config.yaml
dataset: "tunes sung on syllables by a formant synthesiser"
n_mels: 64
blocks_per_level: 1
max_steps: 25000
Rows from block 3 of a small spectrogram enhancement model, named by matrix and row number. Rows with one number belong to one channel. Each number is 500 + 50 x the weight over its row's rms, rounded and kept within 0 to 999. All counts start at 0. Numbers have three digits each.
Before each channel's rows are labels from the 100 clips, of 14976, where the channel reaches its highest value: "responds to" is what is common among them; "lies over" is the class under the peak. Only what is clearly more common there than usual is listed. The data: tunes sung on syllables by a formant synthesiser.
# convs0: first 3x3 conv (model.mid.0.convs.0.weight, 192x192x3x3, each kernel summed), inputs 96-191
# convs1: second 3x3 conv (model.mid.0.convs.1.weight, 192x192x3x3, transposed, each kernel summed), outputs 96-191

responds to: vowel: /ɑ/
lies over: /ɑ/
convs0.122:511523501553409505461438507500464468559491582559418481511496527539539529524553489445581500514505514501486442507466559436521502549456513518424548449493550380421494518494500552427465459484558563513482548488558493523495497480390532496481533449524463512451394442504557463426529497487328492480
convs1.122:454523511504617540505534578519514480456496516499602473536513494529417555434651422460500494514522567537496480477544475471477508606469534632495558603501552511480509482548526516501461608447493488458318548480576452506495491417499444498480515478466540529423496481506532492552522522561542509422

responds to: pink noise
lies over: silence
convs0.6:538519544484501506504599305278502512593502523314504536521494487489507491494480496473541512475504467473490443546401522522543501470473472482451468498551486516632569518508489532494564512491522515474492467506503492503539475499431561460499514488513405482537496570506475479454514604299510559503
convs1.6:502505545497515476487497511456606328405472475500488502464476471496404516434502446481417426519469517504436425519491541492490494484486515512457478492455547500474460492496459456498492429522497490569503513551486487542468503504454413498427466495460498539563489481481542437498442476532490476486

responds to: white noise
lies over: silence
convs0.185:516356533509529467497494532512525495495437497469540587424494478509494503435465559534381449511413515507503535499533520465487523590444482504524372430469475611448471477483448485497504558506443495440513502448518455381518486508586393467459501596482515559460601503499515503475518386523577395497
convs1.185:474492577483381513503512453480494665503497458474484560595467626592387399584517487501511647466493490481482487510500505536492495501526547498514440534524448483580637477528507509505506489453517532519481461546475473481525539498512672448470515504477499420534512520498466515483490465408479535449

responds to: vowel: /ɑ/
lies over: /ɑ/
convs0.127:522515533532476477456431484461358508532493508472508448508540378400458531498394526461455469506450512490532515511484496582484468588528448472467426356501505461499504459486465558439468484566475505602481565511501513458557495457471423435519463489505499497546444429506495491451450471501467498535
convs1.127:510492459488479489565499486526659489427485482519490542543504530543422609480462461459451450504535620514456485455593537484429432592452459553514543498495508505482432500597470617508488449484443499498470475544511494492495490402497463503456487499555448580553495473493510540575493635474506321449

responds to: pink noise
lies over: silence
convs0.80:539500460438418501447492434519536514526528584552515478500593638580456525477478465492505466523466455499487457548476542472486530530477501523516518476531531505537544575513520533444491507526599582522548438439477597484482537565503525455519516373502487469490457474531530509450540503454454584565
convs1.80:506524502510541517522465466515616399490507498502476509515509514402453496429516495349471531516508571524455507499516492552507543505514459548510496510512508554584498417502480373503473493401464458532381547540501501502518511409493426530498485495524521496502502515500476502505494394410540538491

responds to: vowel: /o/; consonant: /ʃ/
lies over: /o/
convs0.34:514480462487472490490487507469514477513488509498502522458471599587492451445488471406501417498566460468415499577476551559505602487459488546497498495481513478485500458482432411445468505374487537490396515480477495358549471621490465491498497481430503486507449486532555450541464486478438496439
convs1.34:511462486486462507481498406512577428458514465562429536571535495489482677443583498494503511509271578491489517461522468612483562530505419621506454502448430488547466484512520443492500431513554498528377507528510517459431488533447524493489523481541441517573480559465488535505455476428475458515

responds to: white noise
lies over: silence
convs0.85:568487539515529539511578477569486516514543477518695509524506511519583509453483523511464559518490495490527481502498515492463498521521499567614492506488519632502511500500509511524538626515571485486513445530478492524518513520676474511502524563506497578435656505564567532418501530487670510580
convs1.85:499466488503474484498439465536496513541499468482393526520432490446336471627518494494500516514438516505492521482499501505493498481520502481508461504509505503572504482505545470501489439413533527555551493516471481481507510483483642461405504490456497466510501543489471496495495424384447494380

responds to: vowel: /ɑ/
lies over: /ɑ/
convs0.33:517481536531458435519487459490488493483477492458500479466527496519569489501522502516557464504509528443374381530499583512538492489407512486399409450493447465429514456493476464327452495509497503496425500521514502492558475495468430485551479510495498541492402473487500505442487491445422473520
convs1.33:499578501494522562500547595485498581513439516507495613538455581572405536506509453502502563448504523583497552499500475511506514555466594531507544499492457503511617496543509546499485506392509478437282547479527460501501494554509507498410534407519532574526502536503508507502452513528491484404

responds to: pink noise; thin (high-pass); white noise
lies over: silence
convs0.178:485446498504437555535505296484511557498453505475520522503568516507515509492491494513506474505508470384475343584545519502534497516455484480573460494500452579586499570499456549514522546534506488340551424477532535494499442508574508468504461493434469468543551515544446496480507426403552504584
convs1.178:500481571499443451512466511493566333422533518515491510455512500493430540459481430479433482524491513503601512512513538506503504460515490482508482496485540503498475498481480417512497350489492487518502492606424518542504497485474333501488492473461499503512507416499522420495518419519453508499

responds to: thin (high-pass); white noise
lies over: silence
convs0.145:506407544484567504506495493535497515490474495470590551387489495510457504469461541519335483480445504515502532493516521440442499562429471526580417397432470661486480489494478441538495567503441473452533484487510466395513469504647408451462500567475516536462649506504522517487509429502639468488
convs1.145:492499542492379502508491463497497602537500483489452572586459575525332408589531448499504611471484514487500508511483503549493491511549547485502471538511471497580592470512523484501505454423544519555482494540480480503524537486511648439408523494439496415515503512504478512492479457412450523411

responds to: thin (high-pass); white noise
lies over: silence
convs0.69:509408535494563475506483502524502506488445474472570545394484489496470501474452549525355466483435511526491532486529510444458508586414480511560413403431469637478472481494461452534484559508429480442515502477505458378511477504626389455457494584475507546457638504499513514468512398505620429483
convs1.69:480502545486374502507493456484498630531497473485455578591468593552362410580527470506506628472478514487496500511482505562492491509546553489508459544519453497595611472508513485499507468429544531544489482548462480493521541488516635443431524499439496430524502513501458516489484452403447527432

responds to: vowel: /o/
lies over: /o/
convs0.108:519513515525371474478434468465419467537481540523429484523505488505504490489532494406519492499519480480447465513481518461561504486538487518431519403469548333484518505480484531426454489492554525511511507446545497530500492496356560485465499487527490489412354448499515490486505485451294504514
convs1.108:444534501506558540508525545548598476409470528506599455515537502570442526401652462442501484497562596517488475512524499482480516611429539655516551651516523498463511450569524505492483562488469500459331526462557477553492471478506411500450511498484507544437502496514521512557474515590538503451

responds to: pink noise; thin (high-pass)
lies over: silence
convs0.64:477457475498437557536497305500512575483452499492516506496559515504515507491486493513503483499506470373472332571539520501514497530451486487569460493497457583577501553495454531541502531535508479311567424481506524486485438508578489471504451496444472470534561513536447499476502395416561508570
convs1.64:497478575499429461514438507506563317461549514511491508472512508492421542468489436480457495524493519503644519519514547512501511454513483486511482496497529503502485497488480375510496334472489491518492490617453532516515499496480310501490490469479498501485506418499510415496521406509443513498

responds to: consonant: /ʃ/
lies over: silence
convs0.31:573522588528507542517564485535437498469561480561626471518500532534642499459450532554581603515564469455529442504503517459497518505503455538578520503589537560509554509512539494496560654520584433480511442539482483508520542552605465484523519542509483570454566486539577574474505551503575540552
convs1.31:511473495512497470503435484513499507588510444460355504507376510431386488599536502498501502520379502496499521463498496519493499489548482482508459504494448495563508479498564471495501455449572568585563495512365458501482488467492618456440484493425501463484498521470452494475522411342442483355

responds to: consonant: /ʃ/
lies over: /ɑ/
convs0.17:559516541483486493493491479552454435477494600538481426493566487479635519485525497498600542555586511449454387497515511455491553531470430416550539409544574510462520487498558523493479514494540580497484472483475501489579525525527424470573516488534460468476509478562570546391520473470508522567
convs1.17:531502561516512500523509540554575476552560433438458519642483515409422466563616463481499584545472602532517639493527550585464512534522448532552521502447526516475555505514555444498475495433519523678500525543474480471472581474500512517514473492439549501488488489493490519500545462468471523465

responds to: vowel: /u/
lies over: /u/; /ɑ/
convs0.174:544516450499439550519422588492478512518463530478527480485542492491571561501532500535509390529366504506405499534585477475510482561459528444471494434560500499334514502469550522428444546520516529545513509565467564519522422454485494491524478452544517477661414535528530603393503483486433472538
convs1.174:467490484503591552514550494465541573478482440435483547484518528585463445529505487482489526500527545535550585483499516533520427505411503533499529474487450537486493513483473505491490487340493498525356478534457428505465499520509469558459445502490499541602473497506497537500550520502510459482

responds to: clipping; white noise
lies over: silence
convs0.190:530446531492549511507547479543492524511497455488704528481484498520472506458479503509379521474462500497514487499508520489435495531510488547601438450438491674492506500491486471548504592524504451495533469528497472485502486513675461498498509521479502576453687498507511550453502494501711508514
convs1.190:487476494498425494503457446530496548527499461489416563554451515474319449613522499496498570510452529508499520497498499532490492501531513482520458519507500493573535478514545460502491440419523518552499487533464473471515526484479645448393523493455493446525502538499469512496488442401437503402

responds to: thin (high-pass); white noise; pink noise
lies over: silence
convs0.171:497468450502430494500498358505492537531458470485507508508514514500512490542490495495494494490501481382492346545514519506503499523464487492546449497493468565560513527497473545523497508483518467261555446479420483487508454514582484460499441511433466461526566521503412495483486363420535492531
convs1.171:484469577496421441518469512515579368482529529526498509477508487490458574468502472479457453537497569498655505526522510511506506400520491493525461497452512504501475501478473321508495388491485497562514492615510540501532497522492337501487518472453505501494502420512524408498513422514433524495

responds to: vowel: /ɑ/
lies over: /ɑ/
convs0.72:497489520494426452525389486463473493501480489481501470503519497505593473476492489509503432490423495473432449502502502483500497475457477470432451484467468446287523446482489495434406479494503489494411497489484518493503481497434437477562459501483507465470416453478511492483478459525432448520
convs1.72:493513513497505581515554513495496566500461491488494561578469553538364499534590379479497516456497566549505636497511488504512483577451559525527538497497490502485565503510505492499477498468503502521274525495506450490491483518529520498381516437510565600531492519513498546498510511511487460408

responds to: vowel: /o/
lies over: /o/
convs0.93:521524506507486499500463517450520509524507560531510511474511616570545419462488493450532483580644479449453496512493561557513599479477510509522529525508614491470542495484508375464480517363543532482394514494486513400539484643511487484539516500519504475422464453563575435510485505526463529487
convs1.93:506424538499487455488505436524549420424516443477474514587470511480459556480537491495498472490342577482484501457532446609482583522485330566507436501378417492554469491513553397501486482540555503656449498493522494465421497548462607497496477484562475514525488510460455483497445476465490472513

responds to: vowel: /o/; consonant: none
lies over: silence
convs0.62:526450431508528476499526472466636446485504495433451525479458502499517470477433492430500521489544555494555523492442481488444571492381436485499510554465503508534472520522445472498503454428523494397598428506406460427537535523522409538507556472459458488493546467452426453499534466418529491483
convs1.62:514453505482449475523402489495600411474564509531494493494508529514439598484432461523482528489537487527708517536522499525503508476505508470506454517556522493512497492499479423503505501504505490547470497564483497520495482570500532489440513464546495516499505548487442449502474500467474551452

responds to: vowel: /o/
lies over: /o/
convs0.101:484461472516482470463526597513487429507473517475490546469545527494543483504488508503533508493474508492488489488548489451524473507342475480423480430458488467464474494465457486340472472440494513496498515523456585420503448489469458450481505512521506495489391449490518472395534457499374468537
convs1.101:468544553510617592528588531478594515483462491480440572589515541669463483478527517500485573465503641519514546527522486539508536527457513533531502470507442512574611438503510446486495505479506479510434533537537475487475501621495501527478501497475550556496484468494539517494478464402491536498

responds to: vowel: /u/
lies over: /u/
convs0.168:533553502525498470496471508463467468578502577513459475537496386362486631481389502465548425525503505490493540517490477525499502625501496479456509403510535406476493450478504597428455419488510532539484641536495495447490512436452449480492510430537515502536431496536500429479481456492434473429
convs1.168:509513477460550552617547499512580542445478499460522546518492511569432584484426506511433484494542545545490480475583492494469477531442514516510586465508515513496500516587451507517509491524430469439498455554484459475499495481504513516495507507550458653532490469511537576637518655494514439493

responds to: thin (high-pass); white noise
lies over: silence
convs0.158:496397542481560490504488496531505511490471488465574553397486491505455503467456546519332477479433504515507535490520515434444500567429470520568406397433467652485478484494472453529497566503430475444528491474511462389512478503632410452450499575475514538461634505501523517481511418499617445484
convs1.158:488495551484383503508493458492496623531497475487459574587457592543347404589528461500505621469487510484497505514480506544495489510547556487508461544517461499587607470510511491501507463427541529542481483545474477501525539485520645446421520498441496415518504513507471516490488459407448529419